Weights of a small multi-label image tagger.
Model: 10.2M parameters, 64-pixel images, arch convnext, patch size [8, 8], layers 14, width 320.
Training: nadamw at rate 0.00095, 8800 steps, batches of 128.
Data: trained on simulated telescope pictures of galaxies, 5.8 epochs.
Rows from block 6, named by matrix and row number. Rows with one number belong to one neuron. Each number is 128 + 24 x the weight over its row's rms, rounded and kept within 0 to 255. All counts start at 0. After the name is the row's rms in percent of the matrix's.
# gate: MLP gate (model.blocks.6.mlp.gate.weight, 848x320), inputs 0-159
# fc1: MLP up (model.blocks.6.mlp.fc1.weight, 848x320), inputs 0-159
# fc2: MLP down (model.blocks.6.mlp.fc2.weight, 320x848, transposed), outputs 0-159
gate.286 096 [ 93 164 130  92 143 133 117  74 136 114 156  94 123  87 137 103 109 150 109 139 151 124 139 122 131  91  97 146 132 123 120 123 142 151 110 102 127 143 141 154 148 131 134 137 157 144  79 125 158 127 136 176  98 128 174  97 111 135 129 132 130 148  92 127 127 119 137 155 166 152  97 108 122 116 117  95 139 100 123 113 124 115 127  79  85 174 131  69 156 147 157 112 121 131 134 128 140  93 121 138 112 110 114 107 122 116 113  98 167 119 122 157 150 163 155 110 163 130 123 119 112  98  96 106 136  92 115 118 123 163 144 148 114 120 134 180 124 127  91  84 160 119  96 115 142 187 145 138 120 165 138 107 114 175 134 128 137 103 119 156]
fc1.286 094 [118 131  97 129 137 165 131 150  93 153 116 132 168 131 142 120 126 127 169  72 138 110 150 154 146 148 160 121 170  83 205 149 146 117  88 130 176 137 100 134 149 107 147 104  70 131 116 152 105 154  91 131 129 156 113 137 159 111 102 176 139 147 124 145 148 138  91 144 182 111 136 151 142 144 141 116  78  98 128 153 139 150 136 132  91 136 158 111 117 103 146  83 135 157 143 163 119  90 156 122 123 135 148 110 115 111 136 147 163 155 123 119 119 107 116 121 115 131  99 151 158 153 145  89 151 148 133  99 137 115 128 149 166 133 133 142  86  78  91  83 139 143 142 121 112 133 122 163 153 131 123 148 151 130 160 120 132 104 138 149]
fc2.286 090 [ 87 109  93 124 148 124 108 143 103 149 183 136 136 148 118 109 156 132  78 119 121 141 103 140 131 132 110  84  91 137 122 121 139 133 107 153 128 180  99  94 123 111  99 135  87  89 119 142  88 105 140 153 118 135 129  98 157  97 142 135 122 179  97 133 136  95 145  91 170 139 143 114 168 115 158 146 149 164 123 159 132 115 124 168 163 109 144 113 129 146 106 114 126  98 123 129 114 142  75 112 119 130 125 129 139  72 114 129 111 116 141 175 132 140 150 122 169 130 133  98 168 154 143 114 128 155 112 147 160 141 130 115 110 144 169 121 104 124 152 115  99 120 150 127 180 124 127  93 147 145 131 128 134 152 104 186 116 155 104 137]
gate.287 096 [148  95  81 117 117  75 109 142 145 115 171 148 142 133 161 130 146 109 154 108 112 146 101 126 131 157 113 115 103 139 152 110 100 128 143 168 120 159 123 101 116  86 123 140 123 139 119 163 136 136 134 146 125 102 153  71 123  89 121 131 143  87 153  72 119 112  97 116 157 115 158 115 121 142 118  91 142  91 110  93 135 153 138 117 101 123  92 107 132 127 152 169 184 125 154 163 116  98 152 118 147  70 142 117 115 166  83 164 129  67 135 142 108 117  98 108 161 110 143 129 131 138 131 153 151 155 129 130 143 121 135 167 132 158 125 109 128 137 153 110 146 117 113 158 125 121 163 121  79 157 121 127 114 150 128 136 137 144  94 112]
fc1.287 094 [116 144 133 123 120  96 106 137 174 123 135 155 110 134 128 134  96 128  80  96 125 125 126 148  88 116 158 108 140 123 138  98 127 153 139 109 138 129  87 107 147 162 104  92 113 155 121 132 141 150  95 122  90 120  62 106 149  99 127 131  93 119  85 115 139  78 142 137 117 110 110 141 146 126 160  96 147 141 143  94 151 132 126  90 167 160 128 124 132 143 120 126 134  98 172 157 117 138 122 137 149 146 106 113 144  93 104 116 123 161 108 120 149 118 111 158 127 161 143 147  68 142 108 125 114 105 112 115 158  89  96 159 132 176 136 138 130 129 149 144 155 114 147  81 146  98 123 154 118 150 169 160 137 107 152 115 138 132 146 123]
fc2.287 088 [140 151 134 132 106 130 148  99 140 115 155 120 162 141 134 122  97  87 161 128 136  87 114 114 114 136 165 143  92 128 110 137 112 143 194 121  72 136 119 104 116 125 148 129 131 166 136 115 146 160 122 136 160  92 144  96 110 127 132 134 137 122 156 149  80 140 147 130 149 173 172 143 118 138 120  74 178 131  91 108 107 113 120 139 175 143 104 146 112 130 140 134 122 145 139 148 152 157 131 161 161 131 100 171  98 137  95 145 147 126 141  66  87 113 139 133 128 110 147 115 141 102 115 141 139 160  78 110 136 116 148 114 128 117 111 142 130 108 138  69 105 167 154 159 121 123 137 101 156 120 164 115 128 159 189  96 141 139 120 156]
gate.288 087 [112  91 106 132 131 109 134 115 118  90  94 170  84 125  99 133 106 134 141 143  97  91 151 132 127 151 111 149 126 100 152 176 141 123 144  72 114  92 134  89 112 106 121 152 144 147 115 157 104 103 151 124 147 144 142 128 181 135 131  93 164 136 150 115 146 142 137 144 124 127 136 122 133 120  94 138 121 135 125 115 160 136 130 146 123 170 134 137 126 159 122 132 119 104 108  96  78 159  85 116 148 160 138 152 105 141 100 136 139 183 110 133 125 123 141 127 166 138 126 144  52 118  76 132 159 128 150 133  82 157 118 173 135 112 177 120  98 138 127 129 136 162 104 140 147 104 149 144 160 123 102 155 112 130 122 131  87 138 113 133]
fc1.288 086 [114  97 115 160  79 108  93 119  89 145 137 142 105 167 119 150 109 133 137 131 167 144 111 152  91  91 164 123 114 139 151 121  98 125 178 118 117 116 100 142 157 141 138 167 150 126 138 121 122 125 155 147 110 102 157 119  95 133 132 136  91 169 141 141  67 158 155 137 112  74 110 137 175 139 141 125 140 130 163 109  97 129 133 127 121 113 148 121 125 100 106 121 141 124 132 113  98 143 118  97 132 146 105 136 116 108 131 192 121 106 135 132  91 126 134 135 134 108 152 103 119 144  96 106 168 137 125 152 140 128 134 110 134 138  64  93 135 114 110 151 114 155  99 123 132 149 113 105 104 157  97 140 110 130 129 167 117 137 121 127]
fc2.288 081 [130 160  94 125 124 139 111 119 173 112 148 131 108 133 165 104 161  87 141 164 133 103 103 136 118 109 136 128  99 131  93 127 123 130 133 128 112  83 125 108 150  92 107 147 149 129 170 126 146 105 140 116 102  82 146 110 133 113 145 135 126 151  73 114 120 140 114 128 116  77 130 138 113 111 144 157 123  99  98 146 134 124 145  87 143 123 116 126 152 111  93 102 122  83 111 115 119 104 161 154 151 216 133 139 137 122 150 135 139  95 146  93 184 161 150 154 104 149 106 107 125 137  96 134 144 105 130 126 154 154 107 135 100  97 137 134  92 123 152 212 115 116 120  89 121  96 163 128 105 116 199  91 122 148 114 116 144 116 140 171]